Weights of a small encoder-decoder audio transcriber.
Model: 6.36M parameters, mfcc input, encoder arch transformer, encoder norm layernorm, encoder activation gelu, encoder layers 8, encoder width 192, decoder width 128, decoder layers 12, decoder activation swiglu.
Rows from block 4 of the text decoder of a small encoder-decoder audio transcriber, named by matrix and row number. Rows with one number belong to one neuron. Each number is 200 + 30 x the weight over its row's rms, rounded and kept within 0 to 999. All counts start at 0.
After each neuron's rows are labels from the 100 texts, of 14848, where the neuron reaches its largest size: "tokens" is the input token at the peak. Only what is clearly more common there than usual is listed. The data: strings of digits, spoken by a formant synthesiser in many voices.
# gate: MLP gate (decoder.blocks.4.mlp.gate.weight, 384x128), inputs 64-127
# fc1: MLP up (decoder.blocks.4.mlp.fc1.weight, 384x128), inputs 64-127
# fc2: MLP down (decoder.blocks.4.mlp.fc2.weight, 128x384, transposed), outputs 64-127

gate.282,219,232,220,195,151,252,146,193,204,198,234,262,222,200,169,130,145,134,200,200,223,189,234,222,203,180,221,233,183,251,277,114,247,209,202,187,251,153,237,177,199,179,249,148,198,221,199,203,187,181,237,187,183,205,169,205,200,180,216,229,194,177,261,194
fc1.282,219,220,228,199,168,235,141,188,222,215,256,264,220,209,162,170,173,142,202,181,225,203,242,206,180,184,234,237,173,257,279,143,241,210,207,214,247,142,262,181,209,171,219,172,224,236,204,190,170,174,227,215,193,206,184,194,241,168,207,211,201,171,247,201
fc2.282,210,208,182,195,247,241,224,188,179,185,201,188,167,205,232,229,180,255,191,257,206,213,171,192,192,206,209,231,220,140,181,241,149,185,188,155,151,205,189,259,182,198,158,178,259,176,216,184,225,241,213,226,209,242,212,175,229,198,174,184,208,242,142,171
tokens: "four"; "seven"; "six"

gate.183,243,222,149,202,205,182,167,204,212,148,210,231,218,146,149,141,232,228,164,178,202,210,156,236,202,181,214,174,261,172,168,193,162,216,198,169,231,183,215,192,179,210,209,184,187,192,208,242,214,230,180,161,177,261,206,195,196,150,230,226,189,209,172,171
fc1.183,185,165,225,157,191,197,263,184,169,257,190,163,188,251,283,240,169,190,245,251,240,213,199,169,198,215,209,218,170,207,202,172,219,186,203,209,164,220,158,197,236,205,190,237,199,191,209,181,178,178,214,262,209,173,194,198,206,240,184,190,220,179,192,237
fc2.183,240,168,193,163,230,185,175,209,193,137,262,236,185,218,176,239,227,189,231,195,231,161,184,194,149,195,182,218,198,192,173,180,218,205,184,189,234,220,231,222,227,241,188,211,150,265,214,217,161,187,276,236,167,209,194,209,234,192,212,167,210,205,184,179
tokens: "five"; "nine"; "four"

gate.349,178,232,215,228,185,204,172,226,187,229,193,204,191,174,182,169,182,170,238,211,224,182,207,231,226,256,231,213,177,266,177,225,216,219,224,198,197,238,178,211,190,113,232,228,193,165,221,204,200,202,152,180,204,160,190,168,205,231,178,178,263,217,211,225
fc1.349,244,170,230,228,225,185,208,201,150,181,195,180,156,200,197,156,203,215,168,197,196,226,200,161,230,182,159,177,190,150,222,217,245,161,200,210,168,228,228,211,221,271,193,223,232,207,179,241,168,180,161,213,209,201,187,242,202,152,223,253,226,226,191,182
fc2.349,135,194,213,232,223,119,153,218,193,191,234,175,192,231,146,203,134,151,234,174,185,205,190,238,182,250,239,241,201,180,201,152,152,216,200,203,185,213,173,217,189,213,177,228,134,232,251,170,224,237,195,179,221,190,197,213,252,173,230,177,167,159,198,256
tokens: "five"

gate.314,163,151,213,163,199,242,186,202,244,165,230,210,154,179,188,203,254,226,236,197,207,188,182,159,144,224,219,189,196,229,197,231,163,159,237,180,269,206,199,250,164,219,217,220,191,171,252,206,198,221,237,216,270,188,185,160,227,158,203,180,211,195,249,235
fc1.314,169,124,221,151,210,198,218,164,211,181,232,174,175,213,218,229,213,207,195,197,153,215,205,178,283,189,191,177,222,231,200,211,182,199,166,233,235,186,209,186,182,241,183,190,249,181,235,226,161,253,205,205,179,233,186,246,157,209,189,218,192,192,215,220
fc2.314,245,145,244,183,229,182,204,190,228,229,157,157,145,184,249,178,188,185,206,193,162,232,242,226,205,185,190,181,228,193,232,228,104,188,174,173,197,163,190,192,177,221,187,235,215,159,281,197,144,258,214,211,200,216,222,197,175,204,188,209,207,236,191,189
tokens: "nine"; "two"; "five"

gate.297,137,211,253,187,205,250,218,265,212,183,182,222,229,208,160,150,247,226,115,161,178,215,210,202,205,215,197,198,154,187,221,209,154,247,241,209,200,175,230,245,203,191,220,192,212,183,176,238,199,155,234,148,204,222,176,187,144,182,215,174,203,181,210,188
fc1.297,131,231,251,166,207,254,181,255,193,173,187,197,223,218,156,145,250,193,101,198,216,264,174,201,195,223,196,187,161,178,265,238,168,228,197,182,214,173,226,255,230,190,210,214,173,215,196,190,196,188,209,172,221,234,181,197,160,151,189,197,187,186,226,226
fc2.297,203,211,190,198,151,191,223,241,223,235,218,209,211,155,223,247,204,179,237,217,131,216,217,184,214,210,230,195,244,161,164,238,198,169,191,231,221,255,228,196,190,202,148,202,219,157,189,192,197,209,196,213,227,242,223,154,189,166,177,152,207,176,207,226
tokens: "eight"; "three"

gate.379,194,222,197,144,215,220,183,230,182,231,166,190,163,199,202,237,187,160,258,232,221,179,232,205,204,195,194,157,184,264,144,183,129,208,218,148,181,187,210,191,241,154,222,197,221,184,228,196,166,172,188,274,155,164,209,245,177,188,209,176,216,165,217,245
fc1.379,180,186,219,166,186,176,178,206,174,246,175,207,219,243,200,133,243,194,200,170,215,196,213,168,218,171,183,215,209,176,252,214,195,201,233,213,210,232,243,203,173,217,224,265,163,246,193,194,201,174,145,145,262,173,225,197,200,220,196,251,232,240,195,145
fc2.379,197,187,232,260,236,124,250,219,224,172,162,209,177,174,241,172,174,185,192,235,218,164,226,161,209,251,146,172,243,187,201,175,239,188,251,234,218,187,239,181,165,203,194,187,201,228,187,215,248,154,211,224,237,197,191,175,131,201,190,158,194,224,204,146
tokens: "zero"; "nine"

gate.142,170,153,225,192,187,186,219,228,199,201,167,223,190,201,212,114,255,200,174,283,170,231,202,180,216,169,248,176,213,211,220,218,205,220,222,164,249,233,215,204,194,222,201,166,182,189,175,223,225,195,237,163,215,221,201,265,195,223,158,246,200,182,232,256
fc1.142,178,153,230,206,197,160,215,234,184,195,164,229,186,198,227,119,250,234,176,302,187,222,200,219,220,197,233,176,198,223,231,235,204,215,232,156,217,223,185,187,204,223,222,166,173,190,168,208,210,200,253,150,211,204,230,251,213,212,175,233,193,178,231,246
fc2.142,206,197,148,178,188,167,201,254,201,149,200,225,201,282,192,199,220,201,165,182,245,230,153,223,199,174,147,174,231,195,220,200,235,217,218,233,159,230,178,160,213,178,153,240,191,163,174,232,213,173,194,175,213,197,202,197,233,145,191,219,238,163,214,204
tokens: "three"; "six"

gate.89,206,194,171,224,212,171,217,173,268,216,233,220,158,192,214,211,154,207,138,181,182,176,215,246,213,232,199,230,178,240,216,252,192,201,166,215,151,162,157,182,157,209,194,210,269,192,210,149,200,182,186,220,208,218,188,198,209,215,142,270,183,210,190,159
fc1.89,207,204,181,228,221,189,223,183,285,204,240,244,168,195,223,207,153,198,162,191,191,166,213,239,216,262,206,237,194,243,235,243,195,196,166,195,160,153,179,168,177,216,178,206,265,218,229,171,207,204,195,201,217,214,180,206,216,204,125,267,171,214,173,189
fc2.89,194,179,228,154,198,210,207,303,156,177,193,222,219,184,206,191,257,198,209,193,179,198,146,178,203,189,221,182,217,219,169,112,181,228,218,165,219,236,199,242,224,173,251,152,171,221,183,228,217,210,194,160,164,198,200,179,218,189,239,196,188,188,190,217
tokens: "<end>"; "eight"

gate.366,210,183,220,246,166,166,188,222,215,191,210,144,222,173,142,197,221,146,216,235,198,220,200,191,210,222,173,269,182,195,228,147,189,194,197,207,258,201,222,283,184,170,261,258,193,197,197,186,183,208,200,175,197,235,188,174,200,191,181,208,209,200,202,262
fc1.366,204,149,224,245,116,220,197,220,207,193,224,137,224,186,167,198,219,158,208,238,237,206,193,209,214,177,169,238,177,194,258,167,191,234,190,192,265,214,241,267,205,169,243,247,173,182,217,186,170,203,203,187,194,233,207,191,187,192,162,217,198,209,223,280
fc2.366,204,192,183,144,144,197,203,157,220,216,246,184,193,207,229,229,163,157,228,290,200,198,179,208,171,224,218,207,176,193,249,212,171,205,219,208,233,194,226,186,164,124,183,210,227,160,217,198,212,269,242,246,235,202,189,266,169,192,220,188,174,144,207,224
tokens: "eight"

gate.40,219,134,160,182,165,175,228,137,239,160,191,200,198,190,215,178,222,221,268,226,258,154,232,218,223,204,236,198,214,185,209,130,126,199,207,191,175,152,173,195,250,162,192,188,179,218,220,162,255,196,259,174,191,217,231,179,162,193,234,142,200,203,218,202
fc1.40,216,146,220,153,200,174,221,170,189,222,228,237,205,205,194,152,267,195,187,198,261,208,216,231,234,210,196,194,235,206,142,180,173,173,229,225,163,154,207,197,216,157,184,147,179,194,201,260,223,146,224,159,210,221,109,200,189,199,215,122,237,213,171,168
fc2.40,244,208,168,186,210,190,222,167,210,207,145,200,189,199,183,183,212,190,266,186,295,238,180,155,237,192,249,183,226,118,195,191,136,200,205,222,192,197,133,196,212,225,155,173,194,179,197,189,237,224,221,187,163,167,182,202,174,180,228,166,206,219,179,191
tokens: "five"; "two"

gate.363,230,253,194,230,231,136,178,157,261,153,247,197,220,214,232,169,169,235,209,220,176,205,210,253,248,199,157,195,216,150,212,195,197,197,210,218,166,231,188,182,215,239,212,273,208,166,245,184,170,180,242,211,200,225,203,158,250,168,198,157,223,210,229,211
fc1.363,190,173,206,235,216,222,202,203,151,123,124,160,223,221,176,191,204,206,189,218,208,186,204,228,191,162,191,222,193,171,159,170,239,201,162,186,193,170,204,171,183,206,242,213,254,238,166,201,181,199,158,189,210,156,154,273,228,171,209,182,163,177,182,176
fc2.363,199,204,254,214,236,296,153,219,195,249,200,225,190,231,237,222,151,216,228,226,141,205,233,205,167,205,173,197,240,258,218,188,254,184,229,222,202,193,196,192,154,204,222,174,248,173,237,205,221,209,174,184,209,233,152,224,157,204,214,206,154,168,211,224
tokens: "three"; "eight"; "one"

gate.70,251,186,196,204,217,184,122,177,197,173,194,217,188,119,186,188,264,196,156,200,194,128,148,252,198,218,258,156,212,196,223,188,195,219,172,219,172,197,172,228,219,204,160,184,182,242,191,191,176,213,203,216,209,212,240,201,204,198,251,176,216,244,228,220
fc1.70,189,190,225,142,190,160,280,168,208,217,186,182,170,198,177,205,123,238,276,233,225,245,203,184,227,221,153,221,221,152,213,191,175,220,255,177,227,243,208,169,178,195,229,201,192,218,168,161,204,173,199,196,229,162,199,226,213,229,193,213,197,172,175,259
fc2.70,145,249,205,174,173,219,178,216,227,226,183,205,212,148,202,239,199,194,233,242,185,242,182,147,192,188,221,186,230,186,260,205,160,197,227,199,151,203,186,177,210,192,158,224,249,201,186,206,243,177,198,196,213,184,215,157,230,232,224,207,221,268,201,177
tokens: "four"

gate.151,239,217,218,192,189,205,141,227,165,210,217,168,182,174,185,180,168,149,221,199,221,225,126,189,209,203,194,225,232,167,193,198,185,182,211,154,217,227,119,188,229,177,241,225,204,232,180,221,190,221,192,169,209,239,222,215,151,151,190,190,150,187,263,221
fc1.151,172,215,220,206,153,252,191,183,209,191,176,164,187,218,168,208,206,185,201,239,228,187,208,200,189,201,205,208,210,202,212,170,180,237,195,287,237,202,209,154,227,237,202,237,211,244,196,194,255,149,193,265,237,171,249,230,230,239,213,219,195,165,255,217
fc2.151,164,231,176,218,179,272,183,198,194,189,193,166,226,180,240,228,155,148,198,181,164,214,182,166,227,205,159,205,233,192,220,176,207,234,222,239,192,180,219,220,170,194,141,223,243,191,176,219,161,223,163,251,254,216,181,213,266,192,152,200,198,212,218,237
tokens: "nine"; "one"; "five"

gate.283,239,201,184,232,260,162,232,180,203,209,177,213,240,191,167,171,201,230,147,245,228,154,203,183,224,205,245,215,251,210,207,191,200,145,202,164,285,180,202,224,198,221,221,228,231,219,203,181,188,173,203,213,237,250,150,194,178,148,213,196,232,166,215,213
fc1.283,201,168,191,183,195,241,179,213,196,228,225,167,143,210,234,217,201,174,204,170,148,259,180,207,182,223,154,185,181,195,226,205,226,248,196,278,132,187,198,208,164,167,173,184,163,200,208,236,217,224,213,187,174,170,235,189,210,256,192,217,183,223,212,139
fc2.283,186,199,241,178,205,211,207,218,174,200,189,220,179,163,163,158,253,297,227,210,195,183,208,236,160,267,182,213,181,245,222,181,260,229,214,178,192,204,154,170,237,180,254,189,192,186,220,198,170,162,181,196,178,227,180,220,175,230,238,234,186,216,189,184
tokens: "four"; "nine"

gate.327,165,169,168,216,256,193,184,211,256,233,228,209,175,151,182,155,139,197,221,221,221,187,217,190,221,194,166,186,241,230,200,239,177,191,239,221,169,215,192,213,188,210,206,180,174,158,179,219,157,280,246,252,237,208,188,208,181,171,182,183,194,212,208,162
fc1.327,228,228,181,216,257,193,251,259,199,188,204,174,203,175,178,155,220,256,200,238,202,191,161,166,195,179,256,217,265,210,206,195,169,213,229,220,160,187,202,208,181,179,170,188,179,162,233,176,228,188,167,225,246,233,191,233,163,149,221,180,187,156,154,198
fc2.327,242,251,226,184,159,236,207,184,144,173,211,222,201,209,216,205,169,150,215,179,189,190,207,225,156,252,186,202,184,148,174,201,166,205,251,186,241,200,197,158,209,232,189,231,231,164,170,234,220,176,213,173,172,215,174,232,224,258,149,185,217,271,207,160
tokens: "<end>"; "one"; "seven"

gate.83,252,184,186,206,217,216,193,206,246,185,171,263,210,193,142,203,211,235,272,214,194,172,237,234,246,192,236,194,183,249,193,222,239,209,173,150,194,177,241,212,232,282,219,235,195,173,208,233,192,226,224,203,152,228,214,199,209,239,169,263,196,194,174,206
fc1.83,265,189,192,223,186,235,205,200,227,181,202,253,207,180,131,180,206,232,277,203,190,171,231,217,257,187,248,204,184,236,216,210,254,222,182,163,199,161,233,210,214,270,240,243,190,172,188,244,193,200,215,205,178,246,212,216,228,216,184,282,226,201,192,201
fc2.83,230,185,205,162,187,189,250,216,206,231,257,227,228,226,193,202,198,212,197,186,190,226,194,200,236,198,202,176,265,145,202,159,190,241,200,181,165,228,171,180,168,223,206,230,219,213,225,171,164,185,150,182,222,188,235,224,166,207,155,182,194,214,167,263
tokens: "one"; "nine"

gate.360,167,189,161,196,185,157,195,186,213,156,212,213,179,139,215,208,184,229,209,189,159,171,258,203,229,189,208,172,204,218,195,188,212,199,165,194,232,172,224,235,223,260,215,214,211,191,225,157,120,222,162,225,216,188,209,179,148,208,184,144,244,225,219,164
fc1.360,178,222,167,200,201,180,183,197,194,177,210,217,193,160,224,232,182,258,188,176,139,199,246,212,242,213,163,163,197,178,218,170,212,212,157,224,204,171,212,228,234,265,220,224,202,169,225,173,129,240,147,240,187,192,213,163,153,221,178,170,217,243,221,159
fc2.360,250,198,197,185,160,158,180,229,263,216,164,185,196,227,137,196,156,190,204,220,159,158,164,192,211,214,188,170,204,221,194,223,221,172,219,173,203,225,195,185,217,180,195,222,197,220,218,163,203,280,220,228,187,210,151,182,141,135,224,188,190,193,203,252
tokens: "<end>"; "two"

gate.259,231,154,240,169,174,160,214,199,160,240,177,217,202,170,201,164,158,182,201,189,123,233,159,210,165,185,171,209,167,252,246,193,173,177,261,200,172,201,222,209,195,205,238,240,185,201,209,202,212,140,193,207,180,240,193,171,169,225,197,272,207,182,218,155
fc1.259,180,242,167,220,173,226,187,208,177,194,223,182,179,202,228,243,194,220,196,235,217,177,179,197,213,206,246,249,230,193,184,183,207,225,121,209,183,191,158,176,228,192,169,228,200,219,181,251,213,254,174,173,194,205,214,222,236,165,198,216,175,198,166,238
fc2.259,168,229,197,176,184,211,146,195,223,222,229,168,207,180,201,164,174,207,248,207,222,189,146,215,210,238,179,256,234,230,188,218,164,233,184,211,198,169,190,262,250,244,187,261,229,185,231,189,196,164,169,216,222,261,210,193,188,117,194,212,167,164,253,209
tokens: "nine"; "eight"

gate.342,242,172,198,230,207,200,142,125,216,181,200,180,218,206,174,184,154,192,223,284,243,214,166,162,175,177,260,236,205,182,184,143,213,231,167,154,222,226,216,162,195,168,196,193,215,193,163,181,165,197,205,173,205,178,217,200,177,211,219,248,182,149,192,209
fc1.342,237,180,199,200,216,201,126,117,204,137,177,175,189,216,138,204,185,175,237,240,213,220,205,185,165,180,242,186,224,183,168,196,188,202,151,164,219,173,260,175,246,173,191,223,206,253,195,229,182,198,212,167,227,226,189,206,177,201,205,251,210,179,173,206
fc2.342,184,192,208,163,195,237,282,186,152,199,207,237,192,171,206,184,161,247,184,138,225,186,179,198,230,256,149,215,165,202,221,175,198,198,194,206,166,202,168,164,177,184,270,236,213,184,136,199,206,181,228,218,166,181,163,193,171,187,184,208,215,211,253,181
tokens: "one"; "five"; "two"

gate.188,196,222,212,174,187,221,203,252,211,233,211,192,226,252,190,172,172,153,218,261,204,191,163,179,251,196,242,224,164,232,163,213,120,161,197,195,186,217,210,228,196,191,135,178,193,218,185,260,241,211,259,134,200,220,215,182,187,187,262,241,171,221,259,176
fc1.188,203,173,138,191,212,128,178,179,148,174,214,223,149,169,230,235,237,231,202,168,183,180,226,207,196,198,163,184,256,138,262,208,242,248,197,182,246,153,186,194,185,215,221,203,202,174,201,173,171,203,184,227,213,205,202,250,193,221,171,205,157,209,170,225
fc2.188,227,184,238,208,198,204,207,220,251,224,137,229,214,200,176,179,202,202,199,189,260,215,177,228,146,183,167,196,162,200,157,215,214,152,193,187,149,169,166,199,173,145,221,202,225,181,207,192,187,187,177,216,184,185,187,192,142,169,199,214,220,222,247,226
tokens: "one"; "nine"

gate.167,221,227,187,126,209,229,234,191,162,235,229,244,172,233,192,175,201,201,155,228,221,188,157,225,177,187,209,215,214,229,135,221,196,239,131,233,126,206,217,205,181,226,172,236,214,186,273,232,203,197,216,150,110,224,181,209,237,170,224,236,223,201,183,215
fc1.167,158,216,200,193,230,221,182,189,172,176,220,211,177,236,161,227,205,275,188,218,174,240,155,183,233,198,197,184,231,220,171,204,185,196,182,233,172,167,225,188,179,231,182,219,144,125,235,244,170,203,205,176,186,193,171,183,251,198,250,229,157,226,234,229
fc2.167,251,190,216,160,200,197,208,211,209,161,191,212,220,181,120,170,198,223,211,161,198,194,248,149,226,171,206,198,171,163,248,205,232,217,150,262,186,195,202,146,183,217,182,212,232,215,210,159,210,214,249,178,199,190,226,237,235,247,209,275,228,172,217,208
tokens: "five"; "three"

gate.6,174,204,175,239,166,242,203,192,205,200,232,167,183,181,167,219,179,200,239,258,191,183,167,214,169,182,175,282,190,183,232,212,263,226,215,250,207,166,218,176,158,180,224,202,182,186,231,179,233,188,194,198,219,273,235,179,236,197,205,196,228,143,176,184
fc1.6,175,210,181,217,169,239,199,190,194,192,219,164,171,202,150,234,172,207,227,267,197,159,187,230,173,202,185,258,207,178,237,204,243,238,232,259,205,169,212,149,166,168,216,216,187,206,249,148,221,180,211,188,190,262,239,166,216,191,187,168,215,146,174,181
fc2.6,188,242,192,191,184,173,197,213,204,251,190,242,246,283,215,177,227,193,170,227,199,207,176,228,231,244,166,180,231,210,193,159,170,255,240,134,228,201,182,210,210,197,177,210,213,170,221,236,205,219,169,208,195,148,197,207,191,172,255,267,226,205,200,195
tokens: "zero"

gate.209,206,230,208,209,201,207,215,189,172,249,198,188,188,211,223,198,197,218,208,191,196,224,148,227,192,182,234,161,230,198,177,267,191,158,199,234,200,207,173,208,234,153,117,177,191,204,136,266,202,207,199,147,206,196,213,211,213,147,181,266,240,160,251,193
fc1.209,235,179,203,179,281,156,182,150,218,215,167,216,142,241,179,170,168,206,148,214,234,184,202,182,203,212,233,219,218,235,241,207,225,214,209,213,160,252,222,186,222,226,177,214,231,214,236,157,248,177,174,177,203,170,209,248,159,203,201,209,195,237,227,214
fc2.209,263,172,214,147,175,179,207,259,197,207,197,213,245,205,269,235,212,189,209,209,174,248,173,189,161,185,233,154,200,199,192,228,149,225,227,162,239,201,216,269,206,153,236,222,183,206,143,275,155,226,200,156,233,219,169,222,220,196,210,217,207,169,188,186
tokens: "three"

gate.44,137,185,179,202,199,199,199,194,227,154,199,196,209,195,234,131,172,233,191,216,197,196,222,218,209,147,158,160,206,193,152,168,180,202,149,185,156,172,151,178,195,172,182,238,213,189,205,177,162,210,188,220,201,179,254,201,179,173,254,247,205,184,235,236
fc1.44,249,211,208,222,157,198,222,225,178,210,220,193,194,190,198,225,236,175,214,209,207,180,235,190,185,231,251,241,229,221,217,221,212,196,265,216,221,220,220,223,180,188,207,174,209,225,167,244,233,181,191,182,249,215,141,201,246,259,176,143,181,178,152,186
fc2.44,157,190,190,203,244,164,201,199,169,166,269,196,179,164,192,221,129,220,215,254,252,188,264,224,210,148,195,217,209,279,174,187,187,237,174,164,166,232,199,206,234,191,225,161,147,236,207,214,224,222,257,159,176,181,164,177,207,151,214,235,233,150,212,185
tokens: "<end>"; "six"

gate.287,253,239,226,197,191,234,178,212,167,188,195,266,203,200,187,267,184,191,135,245,169,183,226,161,188,185,203,189,207,246,142,211,230,212,226,206,185,216,172,188,213,204,192,183,253,168,220,140,210,210,177,227,210,168,207,224,209,193,191,174,187,213,243,241
fc1.287,254,234,235,186,198,181,208,206,186,195,229,234,209,166,207,235,205,173,151,213,184,161,221,185,269,181,214,194,249,240,175,192,249,210,245,213,175,215,211,205,195,218,191,165,226,206,182,147,221,190,184,229,194,154,212,203,220,207,194,170,188,218,245,206
fc2.287,208,199,215,130,171,242,214,190,229,208,194,220,183,215,196,131,208,160,217,217,202,266,199,230,254,196,180,213,198,189,180,237,180,165,156,206,264,189,179,223,228,175,226,217,183,198,161,238,210,175,175,193,184,189,197,194,186,134,229,198,194,266,211,170
tokens: "one"; "two"

gate.262,219,212,203,233,203,241,239,229,264,221,175,207,222,179,213,176,225,213,152,173,158,204,191,164,183,182,193,165,192,227,177,207,155,209,240,177,200,143,151,209,196,202,195,209,210,255,207,163,173,244,193,242,245,222,212,221,219,163,253,185,147,136,125,225
fc1.262,139,176,215,203,190,187,201,190,163,183,181,175,159,156,177,174,178,215,241,205,194,248,237,213,223,190,212,225,257,219,202,237,219,208,162,287,197,216,199,238,193,171,132,189,232,154,223,202,179,177,182,248,226,215,162,187,192,234,190,225,247,213,227,214
fc2.262,221,202,227,237,229,185,224,295,213,222,218,237,213,170,199,206,220,244,197,208,203,258,176,252,171,190,187,145,220,179,156,233,225,200,177,165,206,238,201,246,175,139,177,183,234,171,202,182,195,204,194,175,198,219,192,178,210,275,229,143,240,193,144,223
tokens: "eight"

gate.358,142,216,237,195,195,225,197,202,219,145,212,171,213,202,229,169,203,212,170,171,207,233,220,278,231,257,189,198,195,156,166,206,214,234,219,139,146,207,200,227,244,215,238,202,223,211,207,169,156,202,215,209,227,163,185,177,158,174,192,157,194,216,228,217
fc1.358,260,185,173,179,193,179,179,196,167,246,193,237,185,202,177,235,176,190,217,228,196,172,167,128,153,141,216,205,205,258,221,220,192,153,157,264,248,192,218,180,175,189,180,195,179,189,193,237,252,189,181,189,187,233,224,216,237,226,203,225,205,189,188,180
fc2.358,178,202,185,162,145,188,204,190,178,157,204,173,248,201,162,157,201,220,167,157,235,217,180,224,214,233,124,161,156,219,165,241,180,204,245,209,163,229,247,222,233,162,246,225,220,211,165,181,174,217,207,243,212,163,189,154,194,174,204,180,229,247,213,222
tokens: "three"; "eight"

gate.47,219,230,228,191,184,165,191,189,212,215,266,183,214,219,208,182,158,176,211,159,185,232,259,188,174,243,233,217,202,261,211,204,230,212,158,210,180,160,232,208,201,201,169,238,185,190,241,210,151,221,151,214,183,244,200,182,216,165,222,214,160,164,196,114
fc1.47,203,211,258,196,223,180,170,225,208,249,214,200,218,240,208,238,240,165,178,207,190,168,248,228,142,150,213,178,207,206,204,163,171,166,240,198,218,190,181,211,122,208,201,188,186,181,210,278,149,220,229,256,193,195,191,246,209,222,244,174,170,196,216,158
fc2.47,193,178,164,199,221,219,162,175,195,227,216,210,167,183,249,227,237,191,226,262,195,164,167,252,264,185,239,175,219,152,236,231,230,195,195,200,180,195,189,202,229,182,177,190,135,213,187,171,245,197,215,169,172,199,255,228,202,209,194,186,231,184,194,208
tokens: "four"; "zero"; "eight"

gate.106,231,169,233,198,247,210,220,166,219,170,228,191,230,240,154,207,180,192,180,229,187,158,190,209,228,175,221,219,214,286,215,193,201,197,161,189,262,215,184,185,212,182,162,215,213,234,195,248,137,210,224,265,173,207,221,224,263,228,193,207,181,179,178,191
fc1.106,176,214,185,205,154,202,201,238,137,200,195,235,172,136,239,199,244,208,173,176,213,250,223,176,169,218,177,203,191,123,167,238,193,203,241,216,165,199,186,202,153,236,205,181,165,182,190,164,264,187,192,115,222,178,208,187,147,194,217,152,241,213,207,200
fc2.106,202,212,215,197,202,194,153,220,236,179,220,173,204,156,168,273,196,188,208,234,164,244,184,232,177,179,147,156,194,232,132,203,170,237,249,215,163,236,190,163,226,194,156,175,178,237,242,214,217,164,220,219,243,172,176,199,195,180,256,285,143,191,221,186
tokens: "four"; "six"

gate.313,148,208,148,242,138,201,187,196,200,197,194,211,195,185,244,243,149,213,212,207,184,175,132,224,188,233,233,166,167,190,220,163,223,213,154,235,223,186,258,181,154,234,241,168,159,127,175,205,163,205,222,174,225,206,202,151,260,164,192,175,165,203,168,184
fc1.313,246,178,255,152,239,190,222,199,218,225,207,211,208,208,174,172,249,204,208,210,207,213,271,171,213,193,177,232,232,200,185,260,173,216,218,189,179,221,144,199,271,164,133,219,229,257,236,184,203,190,175,237,159,192,169,232,161,187,195,222,213,187,210,216
fc2.313,189,202,212,185,229,193,176,168,160,201,227,202,213,148,172,268,229,249,261,230,212,188,253,156,283,211,219,212,205,213,177,207,165,213,202,213,207,185,198,162,221,198,198,205,201,195,190,213,219,209,208,207,196,198,176,137,250,225,158,192,211,251,194,159
tokens: "<end>"

gate.224,186,210,217,177,247,164,187,173,155,138,198,198,226,255,197,226,223,200,208,195,221,225,176,156,194,193,173,163,171,190,165,189,140,219,156,141,194,185,208,195,201,166,201,206,229,183,190,155,205,195,153,204,163,247,194,159,159,226,207,191,167,148,188,177
fc1.224,140,185,212,189,192,208,174,203,149,176,198,198,239,204,154,195,222,198,210,233,204,206,203,208,229,210,156,161,237,183,165,217,154,179,184,153,226,176,197,192,177,198,197,169,135,190,161,174,230,165,181,181,204,268,156,148,228,194,203,183,142,146,198,198
fc2.224,244,176,224,261,199,185,211,204,219,215,196,227,179,161,227,181,184,190,176,187,161,246,161,214,184,194,181,213,189,223,243,189,150,230,233,230,179,236,195,255,136,218,215,214,190,203,216,173,218,225,189,201,193,151,190,179,223,212,206,233,210,218,206,192
tokens: "<end>"

gate.331,207,154,255,260,185,198,201,199,191,191,195,201,224,182,213,222,195,133,175,204,113,207,216,217,242,198,204,154,158,155,218,191,203,168,194,156,164,185,160,204,198,199,186,159,209,231,189,231,161,224,190,235,200,204,211,228,233,206,211,256,156,207,220,201
fc1.331,211,230,140,144,190,172,204,213,205,219,194,199,183,198,183,205,222,229,243,202,274,219,158,214,192,221,195,215,213,204,196,210,209,188,214,247,218,214,236,202,230,251,244,219,192,148,220,173,197,186,227,195,215,177,214,151,220,186,190,163,225,171,232,194
fc2.331,172,107,241,224,193,187,226,207,194,187,185,170,251,182,143,172,166,247,212,256,176,147,219,141,167,219,246,230,205,212,198,184,193,226,162,139,233,191,198,161,154,185,180,206,179,218,192,162,190,210,191,171,245,207,182,187,212,183,172,167,211,173,154,229
tokens: "four"